Rows from block 2, named by matrix and row number. Rows with one number belong to one attention dimension. Each number is 128 + 32 x the weight over its row's rms, rounded and kept within 0 to 255. All counts start at 0. Numbers have three digits each. After the name is the row's rms in percent of the matrix's.
# q: attention query (model.blocks.2.attn.q.weight, 144x160), inputs 40-79
# k: attention key (model.blocks.2.attn.k.weight, 144x160), inputs 40-79
q.49 100:176193144149151126114158075085142122088138132129068183100116140172185100094091113136189103126167161163078108106151111150
k.49 095:146118120171145146139118143095124166160130086155146105130133130045127108145179128119042138191129055134124121121079152133
q.50 107:035135119127155086122120146160162212122109068120112106093148150116097139170159092146092137100108114121156107195135123079
k.50 100:045009112126083198145140108145098140127140179093127148100181036110079114107168124077135120166194149180163154134160141140
q.51 097:086093114121105054171127139134186125164154120185140192125093119190136144137087077135108083158114126158141134076099133121
k.51 091:104174133093126138110108135144165114128096127170142106127141175150124162136102204162130133112104136141138155166151117165
q.52 105:170144134140178100170122115126089156083184105119118146154160117117136115099183090158178139121153152143112063165154152149
k.52 110:159172138110160119155176172121135117165092097136153092148099143104115110123123149139135126106154145080144147143145120143
q.53 104:110030174196182139209186151120116161098162172165093151160131132116195125146087143145137074099084099188153112077092168094
k.53 100:107141092144109141155084171134168102173066123143181087151194139099131112126150118112090168102197131139109124140106154107
q.54 103:175074120108118086114163090097122146155163149101166144128162091079137140129072100151151171076160105078119103147123108130
k.54 101:163168138098052082154117122170118100099107090093066089180152116140115126178111153105167147139108184130138137115101146156
q.55 107:144176140126129092084066137142167101141122089125153167126130105111171119049103125152111155167116153164175144131166161120
k.55 105:178200157172126092129098135079148117081110140123132131113096163121168115090140153142090115137106155123158116150163095128
q.56 109:111081095151139127131153129085146174135132114147135162153100100171186184129142108142137116077136084168080114106143132111
k.56 103:103081118061111134110160113093137111169063113111126126155099128164123075132165136106096138106124157090116165131136070162
q.57 101:047138156109175136087169163175076169133145143085128081093116087168161125061169191098135140134110103105102138124118146152
k.57 105:173096099110111121183073125127110111107108107191092146103097087178080135180107105114121113148129180130152167158124106132
q.58 102:149148168139101113143144140142165119139105098141124131128087083146132113109133088070129135093091148115146121104131150106
k.58 099:074196183119183207106133098138132152148151108119155066116183164126140137147159104125137213139132117089067146144151075101
q.59 108:181123133107131096116086182103138147163091143092143108121110164155105173113180168101154159100093135128161119112169125126
k.59 096:078131202124119072113078103133146152129110150107132150078127036132154142143069117162171101148152120174109113100084144126
q.60 106:083102102146102209147102139149155121130102101155168157145158149151083100132114160141121158090091165153095107085108073139
k.60 115:096091091113157081132176131094113156103123136123120087113127119112174134143140128130096090098161052141158174158178116122
q.61 096:161109094132057124105106083154148173101121076127092150168140120076118148131151133151166181170118056121143189144140099129
k.61 107:213146118066136124118146118121124097130139211109170103147131133178095128047151129156143171147131154118098111146152151148
q.62 116:078053063138149168171100126151151144113076114159121094089119123145087113188116148112115134085143115101104172138097148181
k.62 109:153102073119088135119114135131095069141165145090127157129106159125156104116127146109127132122117122146150094090140115143
q.63 108:087042150127051107115068094122197166124080174151122175132100099149137126113125080141141111136101177103123140133109087117
k.63 105:138106036076121105103203153114136145158114111186095146196128153056102111131162195104162174146117094156134148147135146131
q.64 100:050103137115141158135145116169136140098126135125124120155144131143161102101148092138174148122103094155124161142108125165
k.64 097:100085113124153138107108149067180158149091140135120157145117116153111119112142079142119128111061124093058135119181150192
q.65 109:085117159120136108105142083127147102128163069151148116085103134103129135095087140092134151129144181140129175126129094168
k.65 106:130050137148174140101094164141137153141117138141078107132159124177121128155146151157087148167089033110095152078153115077
q.66 108:106105146120086064123131142029123111124142142134084091109211102131141144117139152093107104141127102083137174096140135121
k.66 107:172123091112129126072063176150126106108163166057151114092125188123141132128117106171114096144116116116081111138150151153
q.67 098:186155169143063139101090176086117113143126103113123087157169114101136164111148232136161140091108117052135119115146115200
k.67 100:121132097155157119141139159142145092173058095130147211106093142110105101103076076067150131159156118170120162146135075126
q.68 107:107177201076157131158119107103135148103150133080149128084064110184135163120183085116098168161127101051081161099074122160
k.68 102:101128106143133132078186136153144152139073134105122112174148162116145124086064145140171129097124171154148052167116076148
q.69 098:197181189188123089132146130119153150159155117117143084115150157156119115129094127114128143146081080142121105118164080098
k.69 096:199236250135121201134172055182095159101111144133120178127097160128151143110124157139145162115114149149108134132101117150
q.70 108:211166112078159086130158110197138051125102112198110136135090124131180160109118144176102184120109153129115096141092154064
k.70 106:200165167213153112153079130093135173143137111109142073108146101094115135094162170112111145133153156111082145129126126146
q.71 102:065108134134151145168158084164109146166115187137175145082110117124156111130126123155113108105138110147111101161158133150
k.71 102:128135128113142157110118165167203149158144116143036099130106144152101153121102119134117168059137127122114169072080138142
q.72 109:145197139120093169139119119123123147090089125172146181123077141158154142147117118145175112121116166220117160137149116099
k.72 110:082101184213183152203174140190140149134164174206112092102092161113100119156152122108099094159133210130127192140128173092
q.73 110:104110097220067172153089132094116138130157120208151122120081163133182116106146143169126146141139149186106178146147157105
k.73 100:110141122112210093073104139101220128131115154146109130157153095120081158098137130115132125082088152078116187100098175111
q.74 103:141218188174184088131101139132195153123107126139144109115134120056207153121128117136120129145123136064096131111091163134
k.74 107:100171140136133161183167157166097100111100146108112138138164100172122099091104148115111132098147169163155106134147153124
q.75 098:131097121147144138112096123113112122170149159169118136173169103170110129185129082120073127115069157034164137137148081198
k.75 090:091120110104106082086095153100129132093102156068138101086151171084155145101144144139112122103198115183126051141096167100
q.76 119:159138199210190186160148087151102124133132139174107159092119168126102076084076153200127133137098122098131110110111134095
k.76 111:088159136194190185128135168072152142114117145104132126137111106119138120093150095135124104118096121127185068158131154113
q.77 103:150112162115075142146151116134142125091128137149110096166121104164103155167125168142202169194156113251137103136153130131
k.77 103:120079197148148151060148126139128161168075135124099126129132137082114125100163171144144111128088118103075156166078117146
q.78 099:085117062145173149139138100153087157183118144058122126086123121152152190143186125103144102134151129154131119114118065158
k.78 097:106098112122083131118166164109167093063120129162125124118143061139072107130130088093070133148122095108107150129123104137
q.79 107:117084162154150159159105130121124141133126101171157132099162075115176127148148150141121145193116098142164110115124064121
k.79 109:109093021103161145195110183143103121103133128142122116127097154128129129125139093143105159061131186122165093137153180108
q.80 102:125202063126099133114167144144122096136151159131155116132143158150083148145133075173115147128157128075144121114094106173
k.80 102:178135145149094112100117109098127058151138096104092148191086100093133129080077164131153115110178098148126083084151114115